{"text_encoder_width": 256, "text_encoder_norm_position": "pre", "text_encoder_head_dim": 48, "width": 128, "warmup_steps": 410, "weight_decay": 0.1}
Rows from block 8 of the denoiser of a small text-conditioned image diffusion model, named by matrix and row number. Rows with one number belong to one neuron. Each number is 500 + 25 x the weight over its row's rms, rounded and kept within 0 to 999. All counts start at 0. Numbers have three digits each.
After each neuron's rows are labels from the 100 images, of 14848 (inputs lightly noised), where the neuron reaches its highest value: "strongest on" is what is common among them; "place" is the part of the image that holds the peak. Only what is clearly more common there than usual is listed. The data: drawn human figures in many poses.
# fc1: MLP up (model.blocks.8.mlp.fc1.weight, 512x128), inputs 0-127
# fc2: MLP down (model.blocks.8.mlp.fc2.weight, 128x512, transposed), outputs 0-127

fc1.163:478466528462518469500532490499484522518489502531469502554509492521542452497451514492528532483537462507489537448470490476483497479492476449476533491535481476459503542509501542496512476438518479503488534482492527494481465521489503501494467519508529474487483517524478500514535504492483522509486504484516472494501527458430518507528526537503502513468484489536535507534522496483493476499485
fc2.163:462458518458490534494533484501493528477489490524534504444512488530534458491544513504467528487525471501514460451509512474473499458499479440480515508535520475543504547503501553504504522443510473494478482478497487505519467490492512503502462514487480534506480492515474483517463506502514508505502497487531517505495536548566516497478473469498511517539516514528460515529516488505517517513477
strongest on: orange trousers
place: centre

fc1.15:494458467466483505482463458547512530493486538506512455484519527489448476478507497463493481502493492533525484554476488509488498508504530513447472503540552453527490517487490474445508497485495490545486443509512527521519507493495535487505503525502469506500463492530543488488511533507474485499497485478501463494474492505479504505539494466492558506521519487542512510491509477512454546478500
fc2.15:520510473469534508549492495459495495483497504493496529481505549519451460527512457486512471476506503573498504506482471517470516508494543487421494515500484511487489472470509469523500499505472488535492521547483506489454471544501471472506484486497443491477494549497494489492507517494488486433514513481485526541495472500464473494471466508490495513517477489519508499493451505521505490544505
strongest on: yellow trousers
place: centre

fc1.27:500470506549480498492474478530453499492477506495515495506533592524510477455479529468495489519537509503505466510482478545491491517469475500531466488463496487472485539503544451518523468498508478520515492496488488460528490488543542505491504487505544525482545518559512471525469481512478506531496503519506473474507492509498493489498526533516487492511497457498556507518473518491479533533521
fc2.27:470526512520500492510511498477498468507448501503505497476543469480497489502474522478485503499458504486494506500492520530521505509502514530509488486521503510535490459506502483498459550510487507484493509513478510525457507515513495453477487510526471509470528522548520431464467504449497537511532490517519533534488456470454493553523472474497440582487509521521500500515508457514496489502531
strongest on: yellow top
place: centre

fc1.412:494531511481470478544492457529475482501468556481504494471489532499473481485447461509445454488517522463495449482495517498527535506517536490519526516496511491510507508463507467519480509493523501521502464547470538456449459471507478483450504510479487500525481525506505460448518502496498507478487456479494541496521504504539505466518518467528500503499491539487492515464486513518520479503492
fc2.412:525505520514475485464491512529513504464541492514486511528534477508514524503479501494491518464511470488496517516516514478471526519500480511510462469509488497503539489524470530518495506492470478506476440472552486452472526424509465473494518470458492499488491531451511483508542537523470495519523525465463551551531465513501501515558516490484518523467477510490488487534486492521518491485514
strongest on: yellow trousers
place: centre

fc1.382:522469517536465474482480545482493495480498505563519466566485496519503507511504476482499492553487495472505531507465538522486522508509476504526488501505527542459492490486493499518518558523476531534524517502482495536447508518490515513531503480523504475479544492526475524510489439519478512521502519545505531520520506462517473470526482524537506516490526488521495478539523442479497496492475
fc2.382:502508528493480508478514476498522475488479488480500507482488472511523515486496487481501512470496508509472479487482504488519496557473489531493546522480516563452471490528551467564463519501496481522498503497499515445507466500490515531506487496494526526573480458483496545513477509476517505477495516493495499500531518480500525499467543504467423467487530525528499510441498482482506509539520
strongest on: blue top; yellow top
place: centre

fc1.204:497492490489510490485498528473518506529528476506538469521503531502482538531514469478488512548513517490509483511508515481496498498534478502510487492493556505521465462501494503532552495518450476542500551514431490497521517528546523511502501511493527447527503519530557486498479501499459520488491527499445542526564480472535515505507501503513512516472495504451537497514494480471472487487526
fc2.204:515498523511511507532503477492537496529530482493503516499540516530512466488491508449503509513524495481496490517476502537540487528517491481492515499503519545518478547497495508545476500479517497528514528487606496505512469508489539540515481498537506464505515514525454472477515554481508500495525454450545529532548500477523550497527502505512491511506466501501520508480495503464467476523483
strongest on: blue top; yellow top
place: centre

fc1.126:492512507507541510514481499490487528482471460482529540507452445494486504535504514478511521478507484524477534510506484444515518471485537506506510467489490484519523517507526514514499488508549504537500515485512522485526544460474491487544528511569512534512496501481484521546544505510479507546495478557471524523484461534456478477470481493494502453457536530523503515535498509504490503499487
fc2.126:501502508494468462483474499492499528483490551503446525498457472456488530512513559498460502466471466548525463514508533454516485463526509495484514519483522491486481501522543535482493498509532516505503484497506493485500541550481501487453507526439482490493506518491468491541461530501512479544554484523478487477507471481488510502485505511498504445540488471515509519541508474483482485504489
strongest on: red trousers
place: centre

fc1.24:484508529480551522501551544471544535505480470487499475486508515516494477518520489468546552533504507551482554510522514543481499525501510506470473492504465483492509496523486502484543488507484502517505471489524497537562500510473491483550478479506491517487516479538494537478480479475492492499492490478520504499555549502485492540495448528501497499468491491455517526501516449539484529507493
fc2.24:484525532478461468496540527538528526496502514467483472541509501512482461517490470530465555514504505566524468522475483536495519523502518510468453502511531478521493503518493474524531503515480502505482526480506485460459490491468508511446485481501507496513537533535503527462529490483494487498510485471511495498453545502510503548499546466508484507534525506461488530497502555463504471506499
strongest on: teal top
place: centre

fc1.472:495478501481522503510503516532499506459515452466533485481508469462487545512491489495478531490532499470469535505488485503513510470479523499499495510484506515506520464508480525513510509454561463512559487501528537534478463517502482491546533520539456502530526521515472520504558502472492499486497517466495511542516458531452462502514527546471522471469511489475466479531486513510506478497531
fc2.472:518485506490482490506514517470489505538517535458472485521508470457480556495521481498524520486538488472538463507515509490505495473515525511495492503482490518501492447500490521497500495461560461502546494520536465461525473484516507506451531516462542506475527477510468525495442479470483498484511503477485499470501468482548461490495479447471529470524487512473535469524476483483484527501528
strongest on: red trousers
place: centre

fc1.91:475492538459558542569536516510487496523526517537497517517477508534516544523519530554503518487535527512482497490485524503476499507464519480501522494509534470464519519501501478509505518446473504519497490511480512496519501528508481543512505507504523515503517481488507538497476533480500527501486511501511533553486546548544512466446535480481500500515536530461506516492465507499477454476511
fc2.91:485490514524497505493496489507548525481476509500520514482540473514494490497514508510492514471493488483503529464560461489519536529498532483483510527463489423469476517515484518489491452479502455515505509472519473526476518516523511481537522495480536530522438490515527491449511519469497486545529490489532508448528506515499502545512470520516534528530507487501512535446485528486471485528482
strongest on: orange top
place: centre

fc1.406:488550529521460475504481494448462485481480517515507438506526497500484486474503497531475475462489497497483475472501478476541465489468460509523483488481480543469472472464495473475517509516518514531492525484519448483507515488540535541471505502519530511492500525462525463547516496484486471496490529537524543505493512520531486478531519531531482509488485451480482496467501465534516501509540
fc2.406:500587521518544521489474475551469470514486491523476450500533499504485511482496494462533469472477498512512529493495512499544521488528450510516480508484514547531517497476481489534528487509515511533514471472519544522495503501556496484531506503485482497514507480466530486526469492481515483504510544542544467502511531476452489474478492463531478513489513543497514491480493530472491499497534
strongest on: yellow top; yellow trousers
place: centre

fc1.47:483479498463528484498546521548524480499511465482506456510504484474508515505492488525514519496545487494514501500550500507461482471501479470485486503501493516509516486508476539521534520521554465507526512520549516512485475515466488468547532536555484489541509539508496529497569495497500525502492498466490501514525466542452478472521502563513512494439500501483491484535516518474488495501487
fc2.47:463477481464489524490537509473520468486510536484495445497508485470503506501507480475497507503547486497484516499455514497456523470494483464496492498494512524503496494514474534487529477533541468503516482517558486481500496473476502540463531535451508498453508478501496523498432500496501512482506483446469503508478460460534475460477488441513506487560508516495512476509511477532515498496460
strongest on: teal top
place: centre

fc1.9:484491481497544506474518493506499449433508507506507450480498503479513515507484502494504508514510525453512486496465478520470482562521462511486513529474513531485512475506495478545500475507510440511540479514480518483453434560486536477531502509503487482521495529538481510470502483483494531484490482474478495477511478503466508528472457463477517536479539531488481475513481501471491469522519
fc2.9:487480473515469469475528506497488450565508485523503448538505511475504519509491509492492512520507532451472503508530530524474509556480465527476508476473487534510484476507499473464484523529525438519553509528500489515529448422489471516465499513512508514471495479532483498480490480499492528484494490480482499521475484505519505520511544537488518540517461459494512494507487504514494517531522
strongest on: blue trousers
place: centre

fc1.274:479457476560475508488511524517497528496493548495491490508489529502517520478518501466519542500469506495503489470506524530458474527519482552468508531479489487477498462538491526479504511465512567517489480546493501513554507491513451490466494481492505468511495510452445491504481520520509532502480525486498552558506507508475481539461503498481520518514526496493540505448517472502489512492483
fc2.274:462441473543523485488507514490497521515492463495516480494484515501510514485492499527479544506470509487500517459504490520460539510476482543473496457478513479522507452539486508544507478462509547503476520539484506497463499525508565511537490475503492543476501493451448477492514520509481536514500517485499450449492493493536476535533500490480505520485482515492460506452514534500512482491481
strongest on: kicking
place: centre

fc1.439:504477495517520481477513475486487478503486528481509474481494537521514496451548486506479471492463501462460500514479499462508492486447451509540531508465483546463483457462510509470508523516512531524500522504472510511490469502519557507507508545497507456476482497503502499518500491517498485506496496570511529472496550486515499455509511519500469541499485454479484504450513480468510543539525
fc2.439:512485510523470517489517487505499485494494475487466479537514541523519500472435504484521474494479497484524506523499486458520503479540467524541523502469495538537524446457520505533508477536520533526501478489475495499505482503509439494508516533503502539516469502507500489518496495530478507510520510576520474523485549507492502482483477471498465539494508541494517511465511522537482448551534
strongest on: yellow trousers
place: centre

fc1.188:514470475506527510502549485499473490507513513483525520541538480527493485481487514507512512531496501490516534512497520515495573535546496494564493509490515569489510491486506459491521540491538520529501516483521520512510497512461504471521494496490495459468532497512544491521520478494492533519497526543539524511445494538520485508490521528514485540503468459518464498454507474558512504494524
fc2.188:497517539514531499473456525519547497505505556549503475475484528501532529540486467503490505521525496488510518491483481525500546472561504503482507497500514502497491499496526511529509513536501482507531525487438541515506492510555478452512532490461505455503488467517473517498487477508506476504491501505502513484442504530499523491460531481515456465461477477479476500528513507562482502536518
strongest on: yellow top
place: centre

fc1.78:518491553521484492516516504483489518509514500523542518495556505512527518481509530521522532526519519483536528487484509532525478519537483493530489513544500535499482461518504487509542517494496507531546532519453490504497515482494534520542469470505480536528508531540546525545486515572466504518502519517492564510442496528483516493516500515502522511517507492479491513472535509489510504509447
fc2.78:524524470508501513464504520477522466476510510477527504501487459481524515530485492501521476511510494510493517533482499475506460495495492498507533521447488517507486550489499508503469514500511512520485522472522509510475508476528549517534512523520456521524519519495420481476463452423480540488522516503519527488433511529457526503495507496543475473520491487505467486532476520465502482517540
strongest on: blue top
place: centre

fc1.127:508527530527514485509475511501512468508499527458473475517448507468523476509461491448543513526510523491516495514515476486495502571478480505521504478509525519513481524462461477484451468471512525520484496513496468497474511529555503489493529563533511485473499501539500536501505513494481553471495517482510533549514503455466530481493466510535530493531490509488508518484496510492451499471489
fc2.127:496495456455510509463516516531483526493498486503434539496549488535492480482462514501523491487514480503514511483514480521525507482450492517469540488492540516545487448520523519480532491530479494514508513521477490525513466496452500513482450420549507485485492506478490502485522502497500490525520521506485528551500501468514489536487485503480461492532490520493536455526493500489450531504491
strongest on: blue trousers
place: centre

fc1.280:489466487513532469484504529512481518497510476515460495498526504485544481505487516513520530475528484475507535472469480506554500523493472516481506518523490467483515486509497509536527465437510506504538497542493516494502470582435522518502498560514532535499478553527507527501517487451490549485493514504514493484492491487464497541496503507495530484483481541510485479546500512476520471486528
fc2.280:501454481525472535481499534493484520506507527510547488514533509486541489490496513478482522480525480468486467473525517504557500508510476520477495479518507463510491467505499508476524537445509502506532499550507484499485477413435485491498501553494473472499471447521511518489488476453506541464502504496509507530516487523529487531503506497495535476517518461502526469532495495513472528491528
strongest on: orange trousers
place: centre

fc1.462:505483491434451510504519508527454518496485506486476502470493507466462484548474524501520517441538507528483476510521484465498504447476521487466490508493493470532506474474479523490500444485539516528483499498545508481539501489484471511519500469486498511515456510484494459498508521569484476519498492465480464474462456506502504490549495500520513471475518515501482527524540480514516489502539
fc2.462:514508482446534511499518495472468518516487478503519509524491507471464499536515518505486516455521522545516524513473520471507490451517521509481484489487500478476501469480493514501485544494546501541483491521571479487442528503506496474472502475511491488487476489485511454512485520565477482514512486467467551547545446500497507497466502494521515481516481494495501536524546500492476491519552
strongest on: green trousers
place: centre

fc1.448:501515470514524466516499441468514494489513502491539499490538500558497501465483474535522477477542581468511478494453542537513460476505544477497534509482511498482505514525488496529521490511538463523514549472489519518506450498488517528469494486488501466524497510522485484502523456501474528537494507499489485501481497543532496498520481484473441489480508513477470480524481478518495531513514
fc2.448:507552547465480450501528545469491479533504506512515453479495503452497495543502518482523522529471453524514489526467569490461451498495438485529484492549502504475519506482501480505497468477485510530505486519477504515508510516531477518474491515459474516481517487506518479488521540483496504494513481522513495491496517522500520518533485488534551535458484502510496543462500465502534528507499
strongest on: yellow trousers; yellow top
place: centre

fc1.370:506500512546549495519498504535471531507558552456500488513484489558519514496488508498567492515570503499499491481531517495469536528510513490489499461464500518524471536498477496508557515505485482519503496504514511538508501531523515453480487532532476492500513505549523535503523467482494511523497530516519510550481536497491520527487468497516518469530527501493507492471477507532484538491532
fc2.370:498500520477493505496520514536552492487468537549496514489504532463467491522481497479537534521458547498531487484510508523529504514507498513509529482568482489515462460516533539483479468473524539476495494479489521516521498503485541456474511456521490467481486501487485502486511568506517497469542489507506496526446493497501487510479465486472490549505506511468504491534507522524490521503438
strongest on: blue trousers
place: centre

fc1.449:477473494513501493464530544488509532525499510532477525568503511511494491484517518470520546488466547514487541509521523504464497509479526540497529512492479464499532511515475541541487465535507497517512470558525454512540522502488486485516494498471474500474490508472508540533483503546529450482488502533542504549525526517466487512460478526512523488531509496479496514497482527537493506501526
fc2.449:471463468502514514466524531516502524480506478537529530437513493504489496489490505526495536475468553515510468506495473498472499505522539545496523484491504455502479512517488537462472525534497478495500532550514554508497504513489518518501484494533521518529490490471507529518512509544464442470517503538555484446476520473530503507541519469520514490460491515485505523493470472469493503503520
strongest on: red trousers
place: centre

fc1.408:485476529489550510505458506504462512479494483490500515519485463494513506536476541456514513503490497490462511484475503499547492520452514500517502486518498479484528515484469466528529482409492516518551475493484533481501502521509481522504536504523471528471480479514514504467506485404486483515491513484503501538464468533477496539509529496478470497493480507459480469539486513484501498481524
fc2.408:515474532489435480502462498501459492513495518499501511480495471496519503536516537534481511508484490500544480481533501507553514529539517506533503512514497480503484502484481482478531520411475520499547503513498470519489519480509517471499538483478530478524484539523531508471493498408533480525498514484510497475525481465508496542490479511481456482511515501459500472545481504508489502493530
strongest on: orange trousers
place: centre

fc1.219:509520514518513455461486473457507463483506571494502475472481526505440502471507454500444490523484523440489472506513480480515502504493476514492584486534507563480513503488511487529553484482524504521483517528484492477475469527522513474493485508487497528508552495500515537510464514504501526494499486487524503520478511480512485463471501509519500534522509505447462506511501478514510496488478
fc2.219:495507485503448499482509537519488520517514524463490487486537488499511498516489486504494457523515518487491520450459470482493483540502500514500459485437531470525534463512453499539509495499471480479485470498527550529489465521534516501486466487503513545493453504472489459498505507506545515475541530521477465518494531535515537548460508516515533511450520496494511480518491519533520463503498
strongest on: yellow trousers
place: centre

fc1.194:489498478484491510448490513491483494474464477488526491513508462530528532536532478453516523512517498452482486524545495485493476522540478491487505490479476428518480513505484511528507515476519506516531492504494496522511501493495576481485529473525488527509471489530492472481506486484482518495493549453499502501565513455492509505535536502526502543463518490514460510474483497520445472455497
fc2.194:493501545482486541544497498492533481480518476495515490520485540478487469470555530466513475504508500534470480457532487536482480502506516485495495493529478572536486477474479491520510527513490497507501493501527514528499465491510573502462498520535512539503542474463508518513500519511503498499531491533503488491532492439501502484541520504464511466488509482478482474545522518496443478540505
strongest on: orange top
place: centre

fc1.461:508517497494495552553517513488491535542494530474535532506470495492531496536513512489541486505503517491513500493483474479551502515485501510503488455525486476524534516510512526516497533561477535522509512472495517526500530532506472514470553528505526527550528510471490481506498470537490519530498482475514511514512497546519515538495502509479554468474510538529518518501509588503502477510482
fc2.461:501526495489497452549525505510493534475500487466457527493470489493529483529487488509475483518496514469491503479534545472521516489516499493498486548531520456483460508508511512493490468549467520457479500457489491475504509473503523492522545531499485485457537493465495490496505463534497519505557450458509503503486494469488509530525511503472560468531507475531491498490495432497517526501472
strongest on: red top
place: centre

fc1.425:485492518499528524507505515528480519513477461469553540493495449474479522508540521500514471481497484509483528496517489469539509449447503490496487449489515488493527515507515491495471513479538495524512495472506535493509517473460470539520508524552495528507464490446498500529516494469487492550492510508489518571471491511486466502478510474467504461474510547504483542536508486485501538476478
fc2.425:478503509499460490519510507478483509493462541469443539504502445489481527524449508497496473483495484499530475517489512472538495457552498494514477553490483488517471541491515495510478497474528497508496494472511468513492524541461542478489502527446510460498457510447489496518490502485517497542511497510479492444519493479516490480524487524470516475508482454520511549534509526525503460484475
strongest on: red trousers
place: centre

fc1.249:479508488501568508485504528504512535486530444479506526468485505485472528482537551497525498523462485496485531507568457481524525439468545501498474495504480485536524503503512502505525488497526484521501467507531498481532528468481504499542520515519464549483474488437489522494520480487500487523491495529505516537536491503467456507455486495459510468489472519484478502515512503506513524501487
fc2.249:485482477532450503512497522511518537521509554484492506537465503470453511497445503484504492538484492510501485532422494458525494451533530464503464486507527459477478489498494502495519542501518478507517522518526482509478544522461503502469522506510542469486491542435493507521476457468525475537493483523513465478502500507533457496535483518476498492512519481483512504497518506485490493487482
strongest on: red trousers
place: centre

fc1.214:502506523472517552532482496515474528534530437478496542564476473486499478515478516452551511502494511548496484520485543510503482496498495491468553510493507491486488505465517504505486546539514508511498501494523508502531491466509509497521525534492520489522478506509494531467474499505508515475499475506514509521509510507483539453456523501470546481485484550543520497544494492533567525512482
fc2.214:504519504474502508498506530524519498477460470514478501525491494522524514506495487494541512465532498499507491517516507463506523513498513501483491546523504476484463508493472493541520507488483490424469497499478475496503511528495497492501504498493481496513537526466510529546458556516504478536612508501504509500512484517506499548506500542523513496513467524495538498496501502503560537427478
strongest on: red trousers
place: centre

fc1.148:497513505504528523493478491479520480472515489480535484543510493537495520480505464473507512515491530465514479476464511497502521489503479524511528527476523551493494487497514475503529519543525491547591578500489483470519461486495505471508523454485472443505495507514484467491460524526503542479488477500542517474500517520524534505483502468514509518516540500464507508475458487484474502532482
fc2.148:525501514531473576492492472529502478521470478517472499499494497502489475528456484485496528514509480460505508519442514524546488488479480476513480520494476537489511509503489541479490523460479508490471528490500468462489516482483477518521473521496468491501550458524508472498527516473506524518436471485429518504517511523493491453528516526534459527474493475538500521497516485523503507510543
strongest on: yellow trousers; yellow top; blue top
place: centre

fc1.76:495520480488449505500495502528497506507518533541473479474520489483500512486516491481495487453476510545522498482462471509528504499476487522545486470520495494499493474465478490485461509522479506528518530499491483509532546508493514479465474497495551512515511483492466453512512434490483447529494525477516551486511502522509451479557474517479501477480482448539525513465487517462482522555492
fc2.76:492536471494566503504498496477485503502524472547532484525523497500493508478486482498520487454485525560477515474525530505531493491522488524547486527517501501498502473476496493514471481515486509512523463497506526493469534500488483512539478519510442486482527516484476449512494442492492457517528513487515450514491499487481464478444510478483486494508513560519481524456477476531523471555490
strongest on: yellow trousers
place: centre

fc1.487:516499524516480501501508464486513492500492489499521473497494479493533506478529502511508524553506594496548494469539457514513518517477478508533507505496492491525535509504504514525480470492490518526529496518481493515482472534511526520481499521513552514480600491514505441496550508504478497516500506540520503523554482485481495492484514491526483500519497480485519529534523457518452464502477
fc2.487:494552520528490504476501535504473490507548496535509542479539505519498498495509523493530480477495459510504490546536497502499488484467505489511474509500529526534541495505517485442516491535480470541508475473481525497454510541504511499488518490535536537450481467507489511505543452496487523545486534475514477509509517470474529537508501475483484523524522480531480491489474430499466475522523
strongest on: yellow top
place: centre

fc1.4:479525496495519497496473498468488513524490539528484509502487499552533460530510566503529472542483520494502467508496525493509499537499475490480507532532465475498503528496477460513520460476472546494504489503487455491508509522494501546459484505477529529441442467464531505512435506506507499520490465507495504493463493475512518523514464420490495523495478514520501522494526471493502489504509
fc2.4:473523500490468505489469496528497503480497469530515503491496499561537460533486563497475461540484516498492527508497471490502489527500470490485519465536543473493495528499471467477522529474486545478496512498493546493499509485500505448532491513510480470551438541468529504514558501508493497523505456509494487501535488520491513524482539575480494523514520491513493526501522531502499514513513
strongest on: red top
place: centre